A small image classifier, trained from scratch: 32-pixel images, 6200 steps.
Rows from block 5, named by matrix and row number. Rows with one number belong to one channel. Each number is 500 + 40 x the weight over its row's rms, rounded and kept within 0 to 999. All counts start at 0. Numbers have three digits each. After the name is the row's rms in percent of the matrix's.
# convs0: first 3x3 conv (model.blocks.5.convs.0.weight, 64x64x3x3), inputs 10-19, a 3x3 kernel for each
# convs1: second 3x3 conv (model.blocks.5.convs.1.weight, 64x64x3x3, transposed), outputs 10-19, a 3x3 kernel for each
convs0.0 107:442531490478492507518468509488477518514484473518514471541499492519501547548438514495576480533478477470457489414466581460552475504554556524483488468520507513518444485433503506538487465547556463470515477462520530456514507466508529472416487555579479489509472521575473472485
convs1.0 100:437547535526525512521506517474437485513512508530486506555548546476501369529409455469438510470496507454512483503519479492512493496564493476521458480483514566493511462523545514487566505520537490514533449529466596515508488475494518491470401499462514485453513477519467463470
convs0.1 099:519516503504521454489502506523494495537560582515488472489456472507565466555476476505409434549458481490512520521458469589503491510535527526525427460503462514543457546534550496504539516493489497554479545518444497482523560479439434533505491507482487493524479502504462489564
convs1.1 103:603476485552540540496448446527483503513415427436530509465571476531474505510396500479480462461526468468540499526456498431480504553507494543488515503503490540476473536522462519504457550520485518564517503520513529554465466452500479506548542523522496463526505495522466527496
convs0.2 106:489488451521562461520480503534424415492547488490465497504543511465550514484532464437535446447513530498449489502549541579506522529558518517580460532563523476498457520495443525492484515541491495514488500465547547517457447464571530443469429574464466483491510517544496486571
convs1.2 099:466552467471450474498498497491494516555465541512484453453539521489533513472511603498468438580549582520493489563528406448491549555556534522553532447531486503553562524497537472527531464510484548494532502525473573526477496415557472529472509476453444434530493459577524454486
convs0.3 102:490533495519498492458433496525452477436482506460532572570567526517526580501540428606511520515565525545552497483469420540506412524514557469472511513531472509477492506512516474552573562486579523492464496459493553549475513468497538485500469508511523505537470511470466426468
convs1.3 106:395540445516503448452528558463531557526442533468478485499477461427521444514550486533537447573487514502563515482416537404382519443448526478556569471475516505462466433487490501505522426496550505529476405501456508509472585441548594534514494500417496518464485480548475484440
convs0.4 088:522497425525492426493542497433495359592524504496421504604502478487540488531547472462506456474508507485489531475481543555479505508465448431521493487596497499422557526512505533536460476469519551564509472477500448496503514497420491472459485409485543529484517436491488492515
convs1.4 097:490517507457517481495430470534417503460447510392492518492534521554608475509580373507510471515502473499463453487429471512529505499487516498456533459440487539496494519530469515467489480494454492474508546516496508510462476565489490546548513455550554491521507444510499488465
convs0.5 097:513498495500497489545520525457589573520565519421523526462522475561455500439520455527510479471500525456509556488495512501455499555440515520517552594521498529497470519459458392458525490528511485461511533430547499480400539544497459474574524592543477550503521530533527576497
convs1.5 109:468524556500493461551499520503458546487439471424444545478522457524423473389531511491440525489450529525474438514400508425490540537552512526486449446446516491506522486475560507548566444556530510508433558470552533501449483477531499412438505537501447491487523536461529503478
convs0.6 105:526507509510448484530524481411442500453553508469561493504448531517532562469487517550532454552471451489473496506502540507539449489463511484463535511493539525479507525463474483475479463532487513541457595477532557515452572460453530559442439453472497486494474496552529558500
convs1.6 101:440458453500421558498474517500485512496529503462493462550445562486547460613506440508526502538517424457475459533507499511524543459522496447507510463489568582555538477506465487450460548512490440485501523456540531559536512552512570640456492488493510392478526454504465561558
convs0.7 105:494567522444556444531450559440544537515454541459475549468560474475464486501513527497501482508469495557475526514446521463595462478447438449563567521430550515517485520488427414510518557511522500470486534550450431516482469499510502476455530585396492485520492480491588458536
convs1.7 102:494475522551588546397598573562473512520524477478552604490538439505465495524476541490462475450484509397446472492506529558466512489509472489524505489473505425428464420458440506488428505549504549424476530518477518433468515538542520601539591584427578468443541546485514503500
convs0.8 107:456464458548516554496514530493533474494488457477500436550516466547434440536504514504552557497469474511489527479501551564443521552486531451536503508517550553525492490483544505474544554471496470486511486534510479492573468494523579496441489421473501477495467439526456554472
convs1.8 102:479417517528531537499513515474374440450496501518538512499543490528520467536566418503499520439532470461458565549512561500432519508473493479508545563555467491511486479493508489472474466568536596497558446479530398554493507492520466418507514525495546523461485530493441497506
convs0.9 100:388488573511407539466525535479481532482577478498554490562515443577547484542533543487482507542559521560500505560396502539483481539549444485538507542553514505493553524508486494451487585502452603526478472534485497491483433480533541471501503469491477514521495450508423507487
convs1.9 105:584493508543485544556556470526443479555465508495539523498595532469609498564513603523512440481494501518479477458470477552450475504466494484543508494503482514551499485474463489473499519498593463549472535471517498510554559478474547535599495463471522482530500579556565550567
convs0.10 105:502497513495438533501462514476535501564540529441496499611518490507470509478467478447442488500543515482531469526514469465529519439455505484486484411485485450552477545522441588460506520483517546485454533453494472474526544547575529528504496456475538501484433496470543512520
convs1.10 103:477500453510518437534444497502552475471525471511480431469487504457497422444527483530510525452541477465498516496431454477508528439526479453553534539435473543550496473461517439565534535503478506497443454502492415562513487530488539517558565462468480477503436475512468494438
convs0.11 105:499500491487509556537498496500546525490480508510497505485532490516470465560416533474457563472481438483488514481452534467525409461508432580497445561411511549446519498478539485556463616452462530453486472602471509508457527435467518560471513528436466507451488501524521474507
convs1.11 102:545526487473537470480577517542570527435432489482507504543501514528451553454468550511530469545486509469484548485459480526537538547503562447499483468539480487524525507462458465519416458476440536555441520531524484483487525485434473435463506538479468537488500481440574571445
convs0.12 106:546475517519550465522565495508468542556487454531502491452493527477545497488429547466491483448515472485588502514514552521588521534458427526557522537484496473448512510486539580519507497468414549463459583522512517534509550595534538543573434461494478506479481506520534558558
convs1.12 107:518525521488540442446401486495473483553458501427427518447461513515526593485537489542426461505433473461532481437511488465513505478519529504547517482496551510533523454473514541521529569535476489481497526468563438463412514488437452510466474439516484508501452548480488484466
convs0.13 094:552434519518530545496495542563433442571530503549496508458455447526543531469508491487487459460506498537453586479464450526521420503508527503514449492484500482459511513517502555498475574498506521481408494529470498504520561542537425423549453468442562439467488527517524554490
convs1.13 098:511539452482514405507529496466469509497562457465555564514498518493572464508593556509524462450520515485482550541410475554472503525507495483519492487495532472540443553500464494508437548557467553527520500546500494494457553488483521499559437368580511489543509483517515541485
convs0.14 102:513538524462538520444482521541453494526536447483522574506502483430560565493523507551580578501609475447530584545535502602485511524532519584464426539537509470519510463459529497479503513496506490528520466533527510511458438455523567412484495586499524505445535496494532519483
convs1.14 109:470576507535516465486516468480460520519455436605460369555547447535510519512502581524470523531506487493468419546476539495510575419475517485520473550467573475470545502524533479515491473478482505460494450522525484538497523478476447613447514441516462486485516551502627568478
convs0.15 098:501468524518456454568453472525434529463533408541512536545535546417557511542543456482512467469483609583537522476453561496563530581593479490525461507467500471455501484578515544547532523487515515444451446499515478612471463512562429474445541522460515522527516448483494498499
convs1.15 105:564497542482496571516560521534503451412492558442492532488492511421526472463468489503559496463489502569447445543465447506437385504424446526513526522479391472458494498487516488491478485455519500411551514485412528474434513588450500509568460614505425475499473476471493522520
convs0.16 104:429569517424493485453502482480515514493493437563463520452522553490516577533453551426494474477436478425451519560423514458527490490527460486602470493478466374486558534569448601477476478506489414447561515536553561479483555409532496560472505556549562434536488570524540526510
convs1.16 095:525453555456483560461500468578455557517523511456531465415587509595520516591538511497495528475477537443475491524500513499517510578487518488538472497503485509490487504500472460554508534548480496457526471444500536554438560476502477448526450596508517530496387461515439512489
convs0.17 102:511505506467466478517443505511539508514525487459536501475464468493506533453517507467536508395499523470447480492553523530499480453517561558444503474533559521466484542433506498539490532458464521553467529459556513467542554563468457496512453515415463500479527477510463532530
convs1.17 093:525474539516477503403477526500545479497507483396462516549513453463544565547434515439505585625465553461463555490443534528493432505524459457533475505468504549477430455482509517507492468493463456558484512460512502438579514583453512592510578485525524524511522518473527483503
convs0.18 094:464500530402521479498382473495459507496473478404486420401446551497455502516504514468497500497440486505501483507459473478522485514489520493482448486504487611541553557513471482511492508506472461437476463460527520395502502517470491428512411457469492563486514441501477440469
convs1.18 097:510459477541485431481506492472467470512476509507452559494571526507498497476407521448437481478463499431436446540464494444480549503532493492555542435454484514529558545541510522452489604567544526566523470498534468449514535426525494506430494479535507512548467563498447514596
convs0.19 102:497565535448434550455450493492517496548505525532498527511521507485487524477493575451495581480535540449512518521441509488529545498491502464554591532537520499433494554436517480541498530468481495453556443550477529531447488520526491484576483450526489524483478483464463522540
convs1.19 101:511484461527458480483468475563505545465477439513463449549495516518498488485525545453471456458492497473434477537533495423456477490508527498493480489491498481478504524570520552486492486596458554570472498518448504441479452546526507506554572596423546525488490533452523549578
convs0.20 103:512558504477457472558471497482399474579630521486479526472496561567497533487433519474483522458467534559499472574527515578530537502565481539470514531508514512431527442484528565486574503449606516478450523580508479477478455470515494490522499499491474488544552537434519501482
convs1.20 091:580507457511478502456565480584510446509476435538554507518454542479476489475484539567457533476420465556561492456484530528540583515482566520504539511465460493482462462508510511491487457425524508516470491405459529481478483489510495541490477508518485506570524581490478516497
convs0.21 096:541541389484523503508429472576516476434454501457479505480527549504504531482483504466509478494525511432455521483518538485516506511404499583474513561576468556472413477488544431499523417498439508529532527495511488457512479438476460434493441528596528452558485440502519453636
convs1.21 099:519511542483544545440498555534470533521494490576455466461380592454411549493522506477541430520477462484577447542470471461506424520464554477495517494557485480539495527530523549481520522519523409549578473489533483524534507472476498439468464521498489516535547498519525456501
convs0.22 098:512499540487476475533547535500545497542480528446546491558548490540491462532437493531540547415483485454462470460521422531445504522514511542525564531524490436534533474452493486509517516458494518525560498494480578578515502564510448404437589513585452509527499517474518583529
convs1.22 108:503418444479477484510486488532439558541469481460470484519509484516514485543596533509484463518433471533506502548456483608560562454479504495440458507535517466487451486495532513543547521605520517545501522484384514502491458497481580483543473420518546466478511526421490459422
convs0.23 099:480473567472477584526530533513515427582498492551457499452450530546505554501562471542462521499539504579587483541471392494462523534556490513461480530457456598622532459490487508531548475486526448496446458455509472490575488528567560547486592479467517483479502518529489441461
convs1.23 098:464510491418375505470408458433519466509604486532480524452537515521491443531498445546463518464491497510502529453593525488537549499528448504539478505586493471496468490457533464513552452524580541542507554557520568538519428462459563484485414460440504457445508544471552452523
convs0.24 095:537506511508512440471493490476521496435355484477518447454506484488487445531484507533387511495541506531462469499522536491490479527484471523534613500478545434489540449426439470477487470502590510502529447507471501512459416554505524515496450450499538481524530518506530483497
convs1.24 099:480544509478491536477520478584561483458516508489457535524535557521536431533459546463490468458574557458525538499443496521458445517504467538396535541505468575472467486551515443490516479477488492535490477512519583472481517569469499532500501543479486467511470480465494521553
convs0.25 097:502493643449527536509510393431493470475495478534510478485453526476441468560490523497468583460469494470451464497515487455517574431463482524532548461479538480477482441525489480552475506519533485467460506492456401547439454545478500537561516431561495448518522555547413518505
convs1.25 092:494495460528463538504476479491447520433473447478501490532505486524463471453504612448516592526512494519480445536503602508511515463467494483471387402553506446463458506506543536485512546473462505578498515567516479412558471488531482483538436443414509539500444486467564498504
convs0.26 108:537463499529632544454368487577424453547516514501493426531456497521501446491511507437449457481542513600552553464557471467466470619568493447466472439426461529534578495509500459426479516521476439537451499435443559473467476488481539559471477497492484509503534445504426444445
convs1.26 098:450451532473490559494515524502599489529494453473556398494482478432516480553424563483445437563532504576552524472504532453492517591523536489441482501415467570524440514438487548475465510484473523496461509501557597514497492543491438476499452482489477495483498567522478527511
convs0.27 097:587526447562562459403501419494510465527471510562429478473468468422474518500566513520486491477513525371571478466439464455488493565472472455482438477504452484512491515454484461495532502507492400523479440513509516518517492467518565494504505511404486502539499488490512484520
convs1.27 094:563514506519523546513512571517496514506516522491538475508526543551579458547471419489483458454460491483439467548503479508483475489471444517445484556556467512491545519520500512558489585593510494457496553495500463511571536539553472517520497432526529479538542523444527516519
convs0.28 098:546515535388505480500490534475519530583506535506450492541511467518538510477491522412514539462479409559483465510523477470482513494467466514555529449539508545444495580567539485503502494512525555449433546515481495517526466549513507535552528496529481465570493507493526555541
convs1.28 095:513489507511499490398504514493504539429548509452549545574554465507495492432532499542486613512540520591517453523463536524481487477588519462507532517457562543477500452511490460459483484497473499469519508484537483503471452556485460451494564505556544535456447507526522450518
convs0.29 101:497471501552533523548564502554518531443451559452524511496550473500502464454503463556540552511497441469496467472498522563550483528531467442481557611490466422463544467525536595545519471397451457467454458444461458443557467459497499452521539515514481398524551543551616490500
convs1.29 102:525418449473441476529506483445559542446491507555545449502471480534489493462459435461472473495450507476472520468574531456493507527516537534464390464522508491438508503605504516520525547551503525489551495551486552448455506539460524557509500531513515542543502506432409498466
convs0.30 097:528552470446509492450488485519415457557452498517516485509445457479497506494500469500507523449581381510453545476513508517469502517458631496507565459569579462542489471480468477505503556558480522534477470515521475496510458422462609556508488433502499450497529563603531488434
convs1.30 096:505473535501536516499464526483457605437486574509547419573515471474421556409534356410541469502548538474491499560363465512448537467521529513535489499474526546573505489526511524548488487483530514483523479507488528541423483467526496544562402498483498511553482442528496514548
convs0.31 106:452573555476447527483414465495491501499497517496534469439489510492534539534510452504447490476494497483492511510462431515543368435501448459489447506521538582501399472491419525472456590439471555484513534499459476469457498541512439497567391444538441520507483539488533489522
convs1.31 100:516466519531551517557514439481494495471464514433486523501548458502498520439475536426503531541506499538537527493570491487494504445463535482509494433488476429455491443446494483463431468481504521534506469470561522550488432504519477454506556435443466484517489487496560479513
convs0.32 091:455468452480524463514485526490380443471394519500505437472510551514526508502444515571513522517616472535543617537455540537563460507492611527532501558418508481453439577410503482423473460420511471513486538541496580504513485500537470470458443473507499510498417496510470500446
convs1.32 097:500537466504527449478510468483521597477461545537493483496453495513472505492415473411461482495426457456540448553446458497496546602559514480467486434447525509535488463506488536486538469476473451513517486527500512527549496489490519497480492483528473539554462468564484500525
convs0.33 096:513525502514512601477436585503494461559583537512508514428482498468501506517469469479480536501440453492462444486497561512466586503516475551492470470484513572516452462501494542514492481530459573544430513455554508423525459497472506470543464438480472459513461519453428429445
convs1.33 095:558517567474540473421504480500520484438486525564493445474527462459461443495561537467458526518542467497441430509503434517481482544510494457514606430495500481480490484468440478503460440437517500497503491451478481530528538510521482476505487441526479525463514448493475451425
convs0.34 103:526450456470538559560466462493562510556526518462460484564546540469498523532459471452497545544519520541495476453447560449450488541520486552497547537467497469479493526535455508538567508538454463488528526486486509603435495541508525436482478578560496496505514590486460522488
convs1.34 099:459487529535473451526488523559490458463415445475480501446449476483533508529504563507516499504500529470528524489491493540459509581564457455431554504458554570524414495492509478476457509467526510557503469463460502533497492498526522509517449489519383459468441450518565462468
convs0.35 093:449523542480485560503479541539483465541554458499569516519530527499508472501421467496434467509466607540502479508541503540537481471513454514408434467531512509429554463540495478530493477448485487530467477464483512476493528495532500466495479485486474514484546557457545469508
convs1.35 100:432580548499475467436503464454513533433512485535499556453451497528540526563433510498563588452528474421510567452525481493543515484487522462545516507465401479543536510489519560466545534453538464526562478459529538513527501475478462561495496520561433460547423489502495482521
convs0.36 095:528499478484429463540448567514491573497535543483465593498446485554520484491519557465522542476474494555517505544617552556532463541519513510525440502520491486474541456487501458471521506536464521455613477551484555493479490488514434529551544508460402521463475503507450504431
convs1.36 095:572529484528481549525527482538602538533491551480479444468536458526514501481466476528591506471475537534518509473529502514432446496543527476460494489465442501533489469540559518528511490566519481517490448499467567467531551584488489523512447532542502511539476437469483421521
convs0.37 111:473495489429434495515532508522554546486514453473481476562509467503468520441475529522512443487558512503505563525460464479395498456527470556462482523467508504515499519550544492459473514568580601464437516487475455506501505580554547528524487410463462504456533455497526553495
convs1.37 103:479428412497568533536541570542513543579450460523523480425517489448518491492553481474439521464486536528532553493536554509487517518447425546513487486475509533426528470453512471444497466477508516504467534478547502380468472608506505460569557552461503495515563485475489428457
convs0.38 103:456494483548482549483576441604454508495517475487490537451513480550461463504468533481501472578441547504604483517495446461436451472502492504551451552510456462444480504468517511495566492445533487471493485493460468498489516459491539514505492527548515510469454456506493463495
convs1.38 102:489462560467428498485461559494463503479467412506448532442529455520437516345529536562453473454525498491495527472530530460454459482536506551468522540429500450488504393524535409524509392567546546535449524496527474516546521458496498477480509488438524490538510518497518501554
convs0.39 102:611420567421447527496571477521475538477539546500432391463452535496505451423471495544524488492550564449559482497503437456451535520513574509512488530530496522535460434444459477470464500537416522522521478520519459501447480493460498473491570455519504426514555458507476496484
convs1.39 094:601437454511576563443531449582554485553569480510555522490540487497504545548546511500437472481510527502479416453498526525521557511498492558540494550573561504576512480435456524435509485428471531512484454507547545478506506467441522457505510569517518458483464503485518471445
convs0.40 089:437546483530502453568525501479428494438446467449440443566452532493537527522515473518467473472472484516515473509519563478492493551551474473491434538540486456535463474525461556500507555528496505526445494528520503491524567442490487458471485517439496481463520494506507496532
convs1.40 098:480402555572462492537547593425427498486493481543524495505495568474529518470483563551438469476509462539543478459465523544493528497546533491514543510499449534559490510471504500477467545442475495489511575522499508534550431463466512482544563474588492443515511415527535470481
convs0.41 104:566435534537587476411506558535462505423570484467520577475483486501493460525484480497577411487520522567521504490474508541464513474524466488492482459499517495486516495489532490458484506507467531513510565469504482576479547481581485512462514503515472535425512496517472531489
convs1.41 097:513502495526490538546478439463517526494463575550518440521509525475527573472526528455499535507496547547481464545520498427484465558460519476487537505512428525527550531481465505547415529544516548534504498445507550534576507497525580496544418483502520439492530445444498536533
convs0.42 101:479511511544534485498436407490485505494472534486443446440576537522465462540551570531500555457519526502442527498475515587559470516495463450465526480530515524494460477463497554533558534490518461547543468559509514472467434511514521496490584520507447499549503446518445471499
convs1.42 106:523532564440530624518539516534494459403463477475534523568428400531405462466538440516529463539524507506540516529483530481455551513493469492500543519526546510504452485490467518470502510544537491535532514514509530495478452482490530491523411444430531552537498504532481523522
convs0.43 100:491463564505435486484548494542486546584486579498577481472444557433531517518475486501490514451526490531511494529498457506508468461501543564518445488526497440496502480530459477543501490465544422565554496426571491490544519507473526488378550434534561514564507425510493456495
convs1.43 093:483483523502496494495549500438497508478587519502521517492488473565523523538502480509505535512469523490457450516462493421525447525420483538574568513546485505569534494513497492511504568496477449462470461417517462473528514466418541549548480558526494448527540467468461455476
convs0.44 089:516467477465484517467552540492553549502493462486457490534558458538545549576562548432474524460487513446455467500448489550570535608565515506515460536516509496524551405432487505468520506536567515493567515565605614570510539468510507558478466540485529473500418464393498429461
convs1.44 094:530478492607445400517555527465524517483455448626514516567557504495483547458515521484459475480515461519442473551487504458544602505514501485541521505535538491514494484507505479448425510443509624571509517546529482460513482446446522464448490464467453494474516437511532537472
convs0.45 104:442485559406516470467521461520462478507438513559494440505459479486479512513419557562486502525438483542541474574530469479500436439497493428477489446488475553554481515484475473517475460513465477482561530410517490457471540451513542524480543489518438486535459559538499481481
convs1.45 105:508564472526547571497476430527447437522497491443503510449462473508456485469490553491556482522539564510543500549542517531441512437506449554465424443487484550511513470509531512501460478536538569509523472443474389469548401539555568479563450552456491562472502542481462483526
convs0.46 098:473461542509533474538510453481460468539551488477523546550609510466519541514511491444559573493492504511515481475509617490541527551544467527439563478499525547533538491578526496468407527511433538471509454521424590523570496523471481475531490551504517423528581530470497511508
convs1.46 103:551474519517511560459497538483496516512585544544556495508605439553467471571529515500451433448442526478477454521579529585539517505551501518521553517569551492460523497443501485436503462506500513589534526513498554497503452431517472423493505451501492496520553514498518523507
convs0.47 099:449463518505426469492421484499555508540506501491511549563471492457485501468486503447512576524469521471489501438542532485487508436472477524525547427489500499464450531546542500532545472465553516547555503430541454468503580470466493510525481482516473546485486473488515572540
convs1.47 098:455553490516466504487477473488545604484524566523427506537463456504572420553449485442525526576518492490455538477523474524489434483427541454485515373521516481465465524558566535538571471457508469524504484432477488404539518447438455509444485489479514511499480419526506529539
convs0.48 101:572499488529457484543450381557530509572546482443469482460472483541494556509545420467515504463407485467460552521504489505538448532533537564510458459518486452446462494394481457450467503475490563447471506497417523502524468449488512543501471495415517483561532440529537525498
convs1.48 094:563498653491636553429623488465629488441484487510499449544552484479523504563518586437539457511485504482505501511558445473522366542526498542447472528483526527494495477484455452490421465489494516491390536483500581554463561498531569541581497464474528509483483562516523531422
convs0.49 096:408406543458437542466532536506463495525512497493538390466490473489493474517448492505462498485503458507561430585441472507541535496493547462458577567497447589488469586477513484504534553489516555506488504488504551486466524517505482385520542464525532524568484437478502499404
convs1.49 099:482519505483514484457483569473471535518461534493497529489470494521541579522588445475579496530568490504536584479530541500451501562478521523439515494466548510491560409438488452429494474470464479509504450471482506480501463539443468469452473505542533513504440568504487568417
convs0.50 100:439444470535504531512481465533518592538515530466414489528506523542519492508555514499589511525432541566524488524512434505483517548485511514525493561515468426524522469518516518578459471475420489551502399498485533503411481469503459499538484518471478475538529480496469461429
convs1.50 105:482535516461458506574414433503583524399471505474399475535532482492468518476444526520505473532552443465504535525452431485479459513461486465509498576567513519600519578498521515505480549534527605536513505556453474511505443473522523539527542531470424510527504457496513451431
convs0.51 105:436554456505461489515494523495499536530420484475483457545476574575453461437385430493489467431466492523506501475562497481574482513473548495482488407548496498507513471397484461488480492600562523518465558487437511504451544545481575511499545442477506428549537510468544512529
convs1.51 112:458491492537494468528535545537439559446453569556576525515537537519476453591433500484456450540545555540520557599512489464483489507494489529498450507581436444463460477559416463466452533472458545498447513479520480513506449465475543568533459522527498471541492430559437442499
convs0.52 099:468386537451566477525516485498536550508479599462532536473542496547538515565552491556542469519558462475503542500468475459503481570511538532512442531467468559564494509457484446547472493555469552601453495542509423406519481511538464459499468435464450454518476471555506518507
convs1.52 101:508521473418469529501470505560498572503560510515561481519495475493441495560490521477538509495514503475504523521462467494481507449537545501497533526489479463470556503518496479468523515505467510540490494536469534533556562548534429547527481445531600529480502609470522510474
convs0.53 102:506505477565449448533576525491489488541557581467482536459560589489527410503541544579565441551510544473517474547535441418554528509551532539495449463458469467483475465441511490524516500515463554527511491476398613491474480481455518471565454532502511534449505553503493526457
convs1.53 106:422482508548476528446548491537478546445415506477526545550521493519464561492538505433500514519528502509509507530471496355484540421500548573484477467495524500485528477469462509460540507484502483475542446461451501519526536505482476471481406453453530494487492477490516491518
convs0.54 105:456503442541528495462489485577550457478492486462479533524429449430446449425559538520507444446467528482517601543553544491479523511514496472455488487467493503555468501512461463457497425473465537494466511459501474487509476438518436524492485502464502456571513516538433454505
convs1.54 101:500516461451518548481484520505540502488553551533542479489467613519468514539546520564541499575534489547539569495593550555432512474484488464518515524510531542492494457484480551534486550471569506507472488456463553473494526505516488487508444493494538495530502472475441520539
convs0.55 094:510511563473474525513497438408482490456430478582491539477479548489471580533440494488446459497509557433371488475393508546510526541567510523460476514424417567498530462363497470487451585613514524539510583548554562557485499536527533536525473509444491556483481441452549523510
convs1.55 092:435511412500514433596539481462485501519472453616534436546517542514473575463458496519510538462559495490477441554533510481500563487543587527531453453510490479469496519520517508480487492502456496408481476494497529531410583513530482515471524538509530426556513458479518488515
convs0.56 098:492534440588521466472530557518519563500501556499494447495574563491515484451461498527470545583582422485545444449502475502559536458486513472530469521505453561488455529545440529529493485490535467597502481476464583529533513440484561532528468537547468523485447435498534502465
convs1.56 097:492505529480562499539487424585501536495541506432404552491492451513511520469506559517486537519588502434459499524414476497510481534522450415401550571498494455561437518416519500514499439413459575532598541468544428502501540479530531531462486520535534521543546468518556547481
convs0.57 098:417509530429495539468467467484543467539556483526455508527532494531541529527466441545500482472514541431503447470398472488499496536554489477514501437475501407493506531465497506497545541543497476554538466504490503501442497513513512472494463543539503549503465500526493620416
convs1.57 102:524610501532525499488545542494497505562542513497456451610485540463455515518561510532531521552598527562488505454479530411531492467534475534440540550504564559499568504489497467491485494534461502432478508457438528435495542526487473463567519539519479418486505478441525415562
convs0.58 095:477474525426524510484549511445568520510524547524468498437457596492539589560489486480568508495415484553598462454533558558544489494520474504543535522454473521522489512549528486533511515554554482547515495523430581530501434489498451578530499471448466514466442551488459557470
convs1.58 099:530519483519491505531466435476568413492570515497409585521445556526488527559541492552479535475528522490555576463476574502540534459490491490510444517527550527551506444461497466588569499587499463491517501582500442522479544534514508502574402438552457474456557453490557456471
convs0.59 099:473512508467466460535502514529470416432431465501425482471522528428531501443531483440484475540594482506505445553452508516512498534519549504529547524642600504571519494485474454464411505493481463469544537523424549465507446430483458456412504455450493483517492500495504576600
convs1.59 104:555451504489473470474458443499509536385419520489508562526518468506512471427570509485558519481481529519451493483409523460481405534437557472503478519531502593508494510515544508468535488502507449456512489473373546480549481507553461490426553553550463508460518452501431457441
convs0.60 094:494502477459527480505465523568578552519544522560473582473555500532495505596498579512490561542626589527605537472495469489521502518557488446566494526503472504461505507515525520564435572485511503473427494488530519492448452462499487459442504508504427535501411445507387462452
convs1.60 105:456556458464445494477482470539433483357444470425470557490522559549486465556523454482423469484423529499530525528504521438466488518487456504481493504463511492469487510545538540517526515537515492496504452507523559439439554504485500428484463511546502481490453447530487454484
convs0.61 101:466451527453540523496537508521556548462508507479486439588560442546461437454458528438559498493506457461432495559567539529536499479493415440414497514422490539572568452465507485489528442507534539554485519508446495529462497513539525486488467450468596503492516525520502491510
convs1.61 101:485542481529568535524519464483480478506560437539510491517509487460451500502458498494475540572552458629554549499495535489558552539446491544535526525525529491496493515505502512535525543518529476552474501461468439460422459479489484537494549554514435426489450485431563492538
convs0.62 095:457447488528469445438550477516484491485541499460438509568459541499520582473517463558537518577510512541506510531478404519516488500566556575497490562492562567441532522495449490489484471548532460487515502501521486518453489585489488463518462442473469414515490513515556530522
convs1.62 093:486512478447493462515466532528453522470523433576591479413525496458520523449546493485447521404563503481527453521491577530541553545549503400454524498485534520426473553496537504506456485476448553493534520554499493572594561463474512569586491516548470515484466466421494503398
convs0.63 109:467572522508573443469445541535497448532503511443504511484518480455496497527509513477548535484566543518505476524502479514515516553463483527454514553519548558491536448538527498513541548443533505520499448592506441470530470522519462465489522478562549547500518533435458496581
convs1.63 098:447505559483563478514519514522490584519556453517556554477449469474437477450490481449535443457501480507503512471456459587432461535513560474424485486562513567516539453522459451459475506465509466539585541501480501556515465492491537503481500500509494542459504393434503477455